A small contrastive image-text model, trained from scratch.
Model: 13.7M parameters, 64-pixel images, encoder arch convnext_v2, encoder norm rmsnorm, encoder activation gelu, encoder patch size [4, 4], encoder depths [5, 5, 5], encoder widths [96, 192, 384], text encoder width 192, text encoder layers 12, text encoder norm layernorm, text encoder activation gelu.
Training: adamw at rate 0.00076, 6400 steps, batches of 128.
Data: trained on dead-leaves pictures: piles of overlapping shapes, 72500 training examples.
Rows from block 2 of the image encoder of a small contrastive image-text model, named by matrix and row number. Rows with one number belong to one neuron. Each number is 500 + 50 x the weight over its row's rms, rounded and kept within 0 to 999. All counts start at 0. Numbers have three digits each.
After each neuron's rows are labels from the 100 images, of 14976, where the neuron reaches its highest value: "top examples" is what is common among them. Only what is clearly more common there than usual is listed. The data: dead-leaves pictures: piles of overlapping shapes. In brackets: how many of the 100, against the usual share in percent.
# fc1: MLP up (encoder.blocks.2.mlp.fc1.weight, 384x96), inputs 0-95
# fc2: MLP down (encoder.blocks.2.mlp.fc2.weight, 96x384, transposed), outputs 0-95

fc1.326:500548575543425485505510523541451611463434532506424496472514532527461479528511480427565493544513539488418633522499508571534505516513551517468572502501532467475498532451540425562430532518484464552447520464552427454441482561452526493490522508448707487478539495471366506513508506480578544423
fc2.326:501446520550448576516493502527506533480457568590482510472522409446467459423494534538626544501467513474537529527530534479508618546468478503521527533469326538467459561524454548477495486651504483526517499431545469530492475556563573404593468507455532440442508512543487568479502556483447575480
top examples: large pieces (74 vs 33.4); earthy (36 vs 14.4)

fc1.186:523521493532526525528451515662550520495535513495387533579492509542517486489446565467529483535441436553517476623497433565516513454499563541480570440544536430418407494480457552599493553493424512433532573543514484475525534435481565491500451431481510480454517553463460467589531594422526554471
fc2.186:508461440628522542542459497543456550507520503556523530476505465476422441599454584436604442502527510472482452539472502628400505528454457527427504499437516471433502500444498535436463516513431517498519444388486480506478519489507517438536525497499469382482465609435481458518467431503379564500
top examples: earthy (34 vs 14.4)

fc1.65:447519469442433569501454569517433484421467563522503476487476579525599505459580511511571527508471489525527464521485546607461528483517433455526574482489516492453399448546516489552517368368518442511487439531542450480446494431483537443501576497528481570512580374573526480479500484491426509567
fc2.65:520457519530449503528486573576523417485419429483454470446466478517484487449565511510532484453437461542616602447447593495587547586483528506528500535524512523491479578586525592426585393523457476471532488447507463508464502464437576526468531530447540498525438439578582552529545542528468596471
top examples: cool (43 vs 14.4)

fc1.265:424509524484413453512518400375640486528481482546452483502508459586476534520580527445438495478473575525470552508518539519522500505509545452556514493409512587655506414487524535475413459468506469547508467447518503501476508516458534352553454502550543460530514420517541542514504525590492499493
fc2.265:536468550507524489445470460470535423475608554466616463406544450485478467571496542491495429425565576588483442484512470468494543525391419516442499533528504428485414422507487513521480538496455509582499599499479452509561490562581494441504478505552375486516455540410473484521458585545495534538
top examples: vivid (96 vs 14.3)

fc1.99:556505510513471501528437516576539528433501487384520511513474429487469526458464537499525442477473496502480553524472506513510442455608608618516469464497563514405420460464532470569641519514418504465530464557565438407435464495553523572525524430523506545508607565565409482476502508518544450483
fc2.99:533471603571500481496516523430486485434527571512555469461498364455480433578532543487540505440520570473403446520527458487470519531440439518505445540513448434373447453482563514535463554590432532517522534562503430585518568476483459505469543524492430480501394581548563438434506487536528557503
top examples: grey (38 vs 14.4); vivid (34 vs 14.3)

fc1.224:504461443520520562446422612617472587443525533468427441594439536483506532475541506488480384477532437523508604569495530585482465485511501485521481485497509527452444476524518562540614527437569494584502520567516440475401558472457535511461527414490486535440490391588539499468518491511519515508
fc2.224:536461464597475494514458594576536588541492476500500400521462495453425523532427509482526440483476505474536518628535532521495572544442552482561542436493458472435454580491520557505442543482371501534485599477497469490525428447478522415557462517476563454439448481506552472499570608548428537445
top examples: earthy (33 vs 14.4)

fc1.274:530511505516430498518544519458570538529413523432437500501493524488485542576524574487539549498403518448517506469538453570546433565538581501517495551470497454519461501568458511637493471554475437456507566491476453444424474613484489527478466549412550404456567500460387511556470437548629518483
fc2.274:578443484492492542560478523536549419420448521489506483505526458469466492357449519523576511519546428433567484494525482536438546524510558520549422569540405509646448597503501485479520538537573527519476521538527453472514568538508532550590502516534582516571432483532480544517572478560608562528
top examples: dark (38 vs 13.7)

fc1.264:434489563484429463521452345395610419550453446526505563534521441500565526590492498556452647496456567524449509525574513477489459515446502577549472477545512526587482534446510431586468428489512461503455475394469543504504462522534564449487468481489468489526514482470439522471516435450521501530
fc2.264:487432581465475488444580584547478490512554534516561508436518556509479525544528501501468486533505572618437364527537451501451577543466506499446430491489475496546478492553500468458530546538438514481513490493454474537588541612469449380501464393584502452543490463440381462499431508534521573464
top examples: vivid (75 vs 14.3)

fc1.38:531521523541453533583521429373615497503484448480497512492443471477470539509576519477453538521419564553426492570507498477429500528514522487515501477364478554580446472460491463469430468530583391496462473459505544484399472530562485370524492470475538466520587572413507536558532484516527544448
fc2.38:492470589513487517420446509465491457490534546559549514456534443549428496457512600557498485511594625525513443628525469506447479510491426586461393545507532450572477481529501539538563577564478486521522475507503436589585529524555454359530473466575482512480446576481493527506469498536442525477
top examples: vivid (95 vs 14.3)

fc1.298:494505472422529505477478438577476422513503534422554477531501435500443515451519479448466457486536516478424469525487575483443362505458570484482534500460491488454405485492480424458494447448528590452473461584425590456421417558525581562478570437408500524451521504457519563597421476453532517554
fc2.298:407586565385486484535417494508517501501547565568488432507459495565520507599469452493487514476543488522573478546446456666501531553454450534526526501528515438488457533603417448519454521521448473465509564406435456491566574487456605488528473546462525593498473469542533486580517485528499502452
top examples: grey (48 vs 14.4)

fc1.132:477496543493559510444472499497561408451524527398489475506516518576530513523473522494585428490472552504457442495465630571470527565539521467579499537451603464488576456519635552358481436504486595407531427529492467439491520518456476517560483530546469528419525529533530513522562520435531460532
fc2.132:385592500477547514442520587495519469539450463461521514548356509547546455484534475533464431451479436456430542532578575468545485514520521460532548435534563518506582501512518480507460539511554482433495522582467611481438574454478499516484474525429566511467545482543447485594502352453489431479
top examples: frame (26 vs 4.7)

fc1.146:498434537514410534428509509470432473434512540474502549440554491552501501643470461552483546511518512420512468463490526581568489600549429451473491519396530542450601510546538467510511512523544430511390480514527501462375423564500438589468501446500546477454519533521460596421549485553512508495
fc2.146:588494505374479451435562541393535350519462488488521441487627375571399456441548462574443469500548481474531549490457488459485535582461418480476475547549523465511545459498480534516545506505541444483489514539469480473572533549472536538525553548509515455559538460576559447487502472496567504486
top examples: cool (37 vs 14.4)

fc1.217:414538512457551474505515514514489462395483467424547450512441414469437499525540573497494479512523426522501487530477479516468471497505707539438501498483538466519438501462495542500440514491534457552544517570494378474490446600554570425539544460603464579445532447468547480517435499517600495492
fc2.217:673523519463482485503439490451513519505482541591434466463531476528472507415476496522560526548458528511494473569559471499519508488511562405530463519581517479572432573627504500523527499541556518524531629423514434542494477500509674541498444489464527451517442399523485485519523551542484508516
top examples: earthy (33 vs 14.4)

fc1.354:512459474514542484459470531477520516449470568537535552563498475586518536480575540452434441476519585566512619501483670479547497469450503520534477518562572567431494480446509433609508496506479425459533532638526539525431537499474522409484524475602539546525460421534438512502552463455509510522
fc2.354:505526593605573515469434467397524503510504562556534425484512528547466514589356452543536511444506445480608471561551473523513540494534457542468479485551507514580510487577499576497467540495435497487538413477401539537547604519502526418509436567423510484501490476483474542567474438481406483526
top examples: ring (29 vs 4.9)

fc1.125:504407563480514559523455524440497440485519499513500505504452476470449510548478482511514434512486472437540442405560651472444446484483446520541555539519504597491482520495427463441517546515481663438548554553537478495463438447419535441498582565552631539448471525506500590465546508491561498515
fc2.125:488545520584504528464483482508427550483530445559513505551464503539602564478505545407477625449438416427459480477375429519587457486524423566458512566501480489446529550482515530543534503495505529489507444445490526474423608432476580484413491513531535486516517478498553512541454475441655517514
top examples: small pieces (63 vs 33.2); vivid (48 vs 14.3); ring (25 vs 4.9)

fc1.258:536539537502502480422540533531474536493531424487423597417466544483532572487511554522442475528519572556535559450552470543487447437532476490454591488433507563508500435467478418558541521437498534489551458490519548484425488573426542406579493438516661436519532423466521509412509408525545503461
fc2.258:442506495540453525558417404500412450496405535499465427509484534498609512581506544470490473500500438476679526413510448510432588523507473495504515450491487571583452549509517501518549532543551523507491440528581514405536411556546484466520499463518524557525471498523499525363483480502557535552
top examples: large pieces (81 vs 33.4); cool (35 vs 14.4)

fc1.119:464450490554520553449435489477486465485557490452511537495462484543449566457583453636489472474435560467436485520443576520425534556519497515585508598472545543500472494541448514416480502462493551394517424647515434526476542492398504499532629514482520459456502517552588506474516504462562476558
fc2.119:455472541414526489475550563464558458551493421481478457555457520569487566444492550474523506476436464433459507511479458489536532500542486567445498551484513399579567474506484586565528586377455524442579530476447584473471605451425487434432391517488547507555498495453497575549395478473503467521
top examples: small pieces (70 vs 33.2); ring (37 vs 4.9); frame (28 vs 4.7)

fc1.78:523470517530524472539481512448501449477485505507484473495459505653495455511417497431474495560541497430439456468479590486480476502564571434441528523548473387542444515499618597519504517572434588319410501523479498513517492549525504506521567456511555485515497578552453467438574529493458519516
fc2.78:478576555471522486460656487523505454448478451538548485490423487494561482453593482531440524581541365486374441387501459474573441511513494477476554546486567376558529523510481483500492492523521505436495476443474514482574542491453477477531504510567498477417539528482515467551580481415414476485
top examples: pastel (38 vs 14.5); frame (28 vs 4.7); ring (28 vs 4.9)

fc1.136:418480483469475540480442487482596513455439464409524527509568506478525548490547506466481525490448473529473524499502579602438533598480462446558587494562536570473467488565605498542499498522519451440579531500572517441431513535569475511505469370435546435461509445435504446506592521622424480509
fc2.136:494520558474474491440573471417542484538526506548476446484660517536349460532438425480549537485494470487440477404492541508453584537433503549540522490562507526476531550493455490443457483515505510468527508375527493472542554474485613510537499583469523482506488466578436526514491424544367559488
top examples: grey (45 vs 14.4)

fc1.160:452499498527491513491491573558456507512426503422520496553548485522492561560574534471526530504405468555506479489489477562479462480503692425475531479501551502616384516486525509541463536527570490521525526501486435430394551526543526383555453497591450491408544417528490495530566543523520507466
fc2.160:571442443460416454527463372404522400521460514537493587497553496470451540423458466498539525554496555501510548499594489529545411514456493448470448499589548457639443556565473442494620493457579504538504534443473530570525498476497531536542492496507542518564425488481428470464507448534495485550
top examples: cool (37 vs 14.4); vivid (32 vs 14.3)

fc1.56:461505488446420468517483485504560511508572515396466516498447478605518474622477478605459509523480498444447518449487617490542485532551523482494486550427461563503508511388653530470494525500485519522514436516469509537470526448484464583463557512437574504501553488585441622540502535415558505454
fc2.56:455548498452482477456483502492530373491540503501536492479465388508499470427524469571459570518547446505402468502470471445587510585479452579513500529525385452503457509591510490536529600404551541448517530596523482471471566495478545533502436551444493546557552429608583535517597476476524504516
top examples: large pieces (68 vs 33.4); grey (46 vs 14.4)

fc1.157:578573510469482520567463452402550484561439394583431497499412504609532532617483598479531487427497507416474524543489432527543451474383451478622509525470508527506493577594451531469549540533508488446507475588462507555474516508488522518449494506479541533512434551552503433572496493508491465526
fc2.157:516512516564466490614544492458531612464516550500571517443475547531444551449647578553483565526580477522505419405466466511536429502509552378489591531463537462512516485485541409569481494540484473472519426544485442496507519576581580557454479461480488490454487457546555517454479412514533476524
top examples: warm (32 vs 14.2)

fc1.11:440466456472521534532382532523564458471428469593495563562538418548524490488521477520552570529461430621543528459508530569422504552445523524547592518488581526514464434496488402531520450443498514468459443459557557434444451475566531472451473411545463459436498467460479481541549493454428396459
fc2.11:549495491418475517430562538496521604469491608553471485523589509548375477420398531548505480542529461467523517434544563552425525497471557460505451459506479493536569512605449509469451476534568489493582505399423442490515501513436585554527435497490552494502465400513450495552558499458415526519
top examples: grey (39 vs 14.4)

fc1.173:504477650499455561532550525511486589446464515417467592490515500556453459585579462485558514502456505459526557551503515528513347566475504480567497489478486529482506459496564505483438553433529469525461437465497505546528476597472575534508569612503584455417534507494402511461531537539511422546
fc2.173:488557447553525573500445513486572458492486548491480571464480470473516565350432530563506465444533430534549566490408509523428485557492427586417493549502496483486600439495491649503427498544549446522464387531494549409478491537574518469538467505485509508463539491566506540453443472475531570505
top examples: warm (33 vs 14.2)

fc1.6:572444463536520520545424424427551411514437439515445535497462425507436492574531532467531431447538524462474545458531602547509469515528473519580478516663438525525474577395494453533517522550445585440603552521485503511459501428554440527417513446487481525484520454503444430468506477470557483521
fc2.6:446498567574569518452512425569517470437559527540541478552422485491436511636465489574548582530503500515509464440446388523506521523523513598449574523547579446505528529481456450513481518528512495443463493565396494478508606556469493588469456459483390593498509553487450496532566484446493559488
top examples: vivid (71 vs 14.3)

fc1.41:504471476493482433559461525581518663530439485448495481478468518460508544564499445570511487508505534537512509568444518571526495465571506401428547468527449488484313576508487512491489485427553461569500512523495413463435546480475590500504473522522629532482547401456538490476505485559543501458
fc2.41:579429455559377548493394544549518484536450503514440444506439463460489509485482544490569449520465589521573486587546541539473505540419471411597436519482480526468467598478487432507496482520482492513479507465484514443444430411457497469570447455430473431384439520528468558431520418499454498463
top examples: grey (45 vs 14.4)

fc1.309:438429445472432468575459575564500603386479563541436484519501528482530476508477469468506487544452488484545500519543563580532507418505517431475614520487491537531317494499407444555565541424545500551498502511470430433441483562465465431485453475541554454512527468532491534492463456521588501531
fc2.309:484427531467449488516476544536553482538382420515450395522553453549549526517525415472518470460519466496576518473562551473574596529551515455514514494478434514459491621535511473442536467500454444509523456401571519475508433571500551567491533493407562494425453469500585505368591541506521518479
top examples: dark (46 vs 13.7)

fc1.236:521474471545440580467475464538475446473537580519549461517502536568570603463606533564526411551421498457529576469564556577426508505511446388498521509539478501457509504536380525467457526446582432540483455435467513488534401554472484519513592433487518537450412493508594481506531481482550514552
fc2.236:480455479472483459485473491470465445476513512525475466526474412501471500539488594466499461483513498512543528455553461518543583618645477499459568519510507424593559447578548589548647540552446538531504480510529595474547578467472461439467512598475485499523414492622527507510439448509485487538
top examples: pastel (36 vs 14.5)

fc1.178:511515534473438537450551529540551549465525399512475520421493541554526558517560458546547479549438604418502558497461511488522461472501553488395510508534547421585454511443505425673443562529529392431493521519497536519496430543518451481537480501522541546457533572479516451534536546490610443447
fc2.178:463447541489491576512379453468455434466463542557496538513501429469566502464422481517592485535583506446618464465543465526494545495551479521508478514569422574556493572481492486505554570523541457441563449466489430546579511574577538568582570490528541612594463529497566515421475505511504520526
top examples: dark (38 vs 13.7)

fc1.164:510449533507499484459446430485453487431515485562491524559477501473523534500466513508542467526477471528515658513513647565495431541424501494495478518557513613508563565522492488590500518449530501380585477521465549548476487551537583406507502503541621508444585480509472491478482457427607453510
fc2.164:592493538526605508535502523520471476486504516505530461548471578525484538525383521437559570433497398442671550556445492632451556519594491499516496524511393563509553559485539545468464498557511505446572498455472453513494549550516441446560511519421542568489487500548500542559511452494489515507
top examples: dark (33 vs 13.7)

fc1.275:487485518453482441537480511535548548340430434440531432487487548510517485437476499445496447568463431569520485555484538571452457502454553472524509548451528525581463515531463458565487525359552589478567509534556430532502433490365536486499512463551439527527554498445464448508478539460527420590
fc2.275:489497539444502470514470574549528483499477424508458413517521517571512505578549408466543397453514477435485508555538426526577550493502443419476482550532483478546501494503619531503575572433517554480537567502555505463496609428505531506447611527433536524547460403546573471429522553485585421498
top examples: dark (66 vs 13.7)

fc1.88:425468544479504428535478437505511449472542502362435501562460492551564546534575509578547519530383576533470539521605452499515483565457522531538442512562393556500497421534509525500510496460495428514585527547438529443496471487517584569485607541469510493376488586521441504507480527489474466533
fc2.88:554491487456476448453437496399560408545501413456487496472519467534455509428469509490519517554478480515544554507556540471544553567495566495498485565550526443548524482493525583522564554414586535482475539574502543417421532534525398607566462532582521544554365501590460516413527525539487471512
top examples: grey (59 vs 14.4)

fc1.290:440465398471479534490519533456489537535463513513472536546477422525519483501459508518514440545434497476503548408477623516528480523532496477533547518561560516577418536456505431570542528528450540402556536500439467427514476564440584503523498578480574564498524480520382566573440473454582356499
fc2.290:398528511504502456440463509571489505476411533592545486507562494487598626473467517488500586471503436426580529474510464516599528487537468534510440529563487485454533553508469452493524441518538478408565540383418498443403547556516454589547482548503608468550461489568443510479505531478516556508
top examples: dark (33 vs 13.7); ring (32 vs 4.9)

fc1.184:509517479532417454542531587637453487512382477463467540566478489487539501454544498469599566535464505492559529555491467489492503393528503541565499461592532432497366523474538462617565516509476512466540498418532402549450470486467508480507478482421473520552612531527499493541594536538488514486
fc2.184:563419497554476519534566417472489533477485429509540551491518511427554530599443432439598423469521489458574445455521472502421422478485413569385476437494516501461481505412525564450530472577430510545468410407523488480504485471537439488524580449526480440474503574442485513464468399525460509469
top examples: cool (35 vs 14.4)

fc1.348:441469574600473535508502444329565452536607456611510490519470476517484471470513487584481546516455599465445489547508536505591444517519486473499521446474446415563451526466430529373489561503488504451498524369547493504533520450474507471475546510502598522466462538492447547469543535488482475540
fc2.348:500454521521503558455560512517442542500609495557514503536416469466458484536432549524516510540511582471430411621499488423493520474464486607503495574435526461506541533549534482467439594534450473563568530547519438508484505467503541376406561463472526484418525470475503577525446613462553577479
top examples: vivid (59 vs 14.3)

fc1.8:506473578492523485571417473516417559489517484571480574586485524506489435472357467418491530537496472558441540559591565436492433550519488552549532540436484480540486476477460405457553509540462598493572436532470526526455481576560460541447424423439544532545493487477471500556523587529539419481
fc2.8:439528450573449472503586526484607459491423468500456544576506481512545448482549491561619608426473477521533569434465542594488519577478517573468560534482532476480543503479443527451515385541491514510479366376529476496556525486477510557514568530495573468469513493500550538467522415492440542499
top examples: cool (50 vs 14.4)

fc1.341:500475428521454572504508602559430448422485554430524514535550574548561494497594452551506412458466457465493616490471584515501486481562457494557490536481454540510530492487506476541537471438553373513443448463519542507555504608440515541482575485537557466468486438562603469456560478499440595536
fc2.341:418539520524484425540479486359523463503468519499492429516654547529449514455476465485530496399447467500596514504470504457520564595488433549513451483516429494584535552501541581531624576501419516549508478424467548501453516524488482489532545550528524489408444544560536518497485549421566503458
top examples: grey (71 vs 14.4)

fc1.64:508522456598460471495389480497512463504530519516463549574488390519558472540500484532387577545462437490460451450601528481519520368523454440565451556438571544447493428534505555515522503531424527535482524468462470359534528441453453434544465532526567488482523560512486433469444536536484441446
fc2.64:469477536484530418451627501476475576461468421523363525579530510545516469515561529510482592548523444470437456517511531434530422493462529475572411524463551453519536473493513534553499510467567573421616453537552474522544522427519484441416536516478536404488523510545548575494465448478573455565
top examples: vivid (88 vs 14.3)

fc1.81:489437465492497492485425603492495513475496532536511524498438498502489526460515477444548464529503462413512498507544619573479466538472603457438488532475499518487573481479525407489488565399505400475512451473444489457433399510544434533380499392484527538484420579447355520510510519532572446504
fc2.81:472527558488500539488504528565541399458475454562498491489542470550492410512550453498487519469562531470536590564452543536396586585492450444423519524551463437511531587492546546450573562493514527476558502522488427508546609495535450641573532585549494573554452518508521533497455457434429549488
top examples: earthy (35 vs 14.4)

fc1.364:490457545502470482488514487535493475382436452472490455473471511531508510463398577464493422500497428487480436511530469433435491415525541446430538535510436448495401531501526516441523482417473489500510502575484350495532528483416495490469501464514464626560618467523515517509428536513587509636
fc2.364:476501556406450480466509502463453531483496513487427507499618502502430437545538403447496458567576495532517471469570493452530590477510505500550410525469472490455462563576509429497490452541442537499585601471446464527554476500505501647505524471437491490575394362443499488474580502525483471509
top examples: cool (55 vs 14.4)

fc1.16:482436533474501439573430463569579509524479485422468567536443498558439508532517453453501427485481469473565482535566519515530346534482467418550466426457487539591539444519432477520557561481474464528502491453399501499542509540513542515449493461480558563406469462543483483509595602490611470583
fc2.16:439590478493470565578497469560518448517507398460496489433424438455516553493556506445451504468553410513520577588455495566546513565467453560453611491548482489522553490465488567449493514412543467515424374508534541433456433501551510565568521499557472588446542543516581540535507476435462504498
top examples: large pieces (85 vs 33.4); vivid (79 vs 14.3)

fc1.179:463506501493432580475504523590473467541403508410445583460500469499521559468538494506496571592474592584485489526489468489482544411530571497536470494502572460644420448556476485524498504546540537466443470383513474522426473463508579372596454490502499482454507467495487488590538507576486495486
fc2.179:530505570424503503583508403480477409541468509486483640450534467501477518440439428479504514495572503489468491442532456499505373501439472514493407474568571461574451453432506477494606523416581537519481511466483506482497455505518414533503503496547402495517452571426441506517438410591529482535
top examples: small pieces (66 vs 33.2); cool (50 vs 14.4)

fc1.156:502431493465394494518484571449421384488489514486456487550444494562524498513545522536567539564514548517472529430530675509542504456559487482452438579455576528510481567428490546483509570573486529370530519576479442483534474564457527458466502486516512524556607434445511494462517447464432501474
fc2.156:574615625488538480481533504489534484485444555524524482551549503448611531526441522490418491421372390440490496467528473485542518539539421528520423522586425461547537498495540516515581610467520490486509560496471581520490521529519546433493426497457544477507538557483518588547464455396505477501
top examples: dark (45 vs 13.7); ring (36 vs 4.9); frame (33 vs 4.7)

fc1.155:507418500539506489447453511457496508464520525466449546468437550609511543532458494468559472535513482445537607508448631550564530514454492593514539567524502572510543546495467531554521450489470529369519396604480495517524456609458564478566460475442522503491448490570513527564510451405559424488
fc2.155:461523543478625427437526562476511509500463501524495530545485495547574501466492439440555506526469358412546484580450486535488565478589450473505499521513415479552563594455564493528518586430516531417561528524472577488458589462449521515511494555431621496508517460524466506531492450458610459494
top examples: small pieces (69 vs 33.2); frame (32 vs 4.7); ring (31 vs 4.9)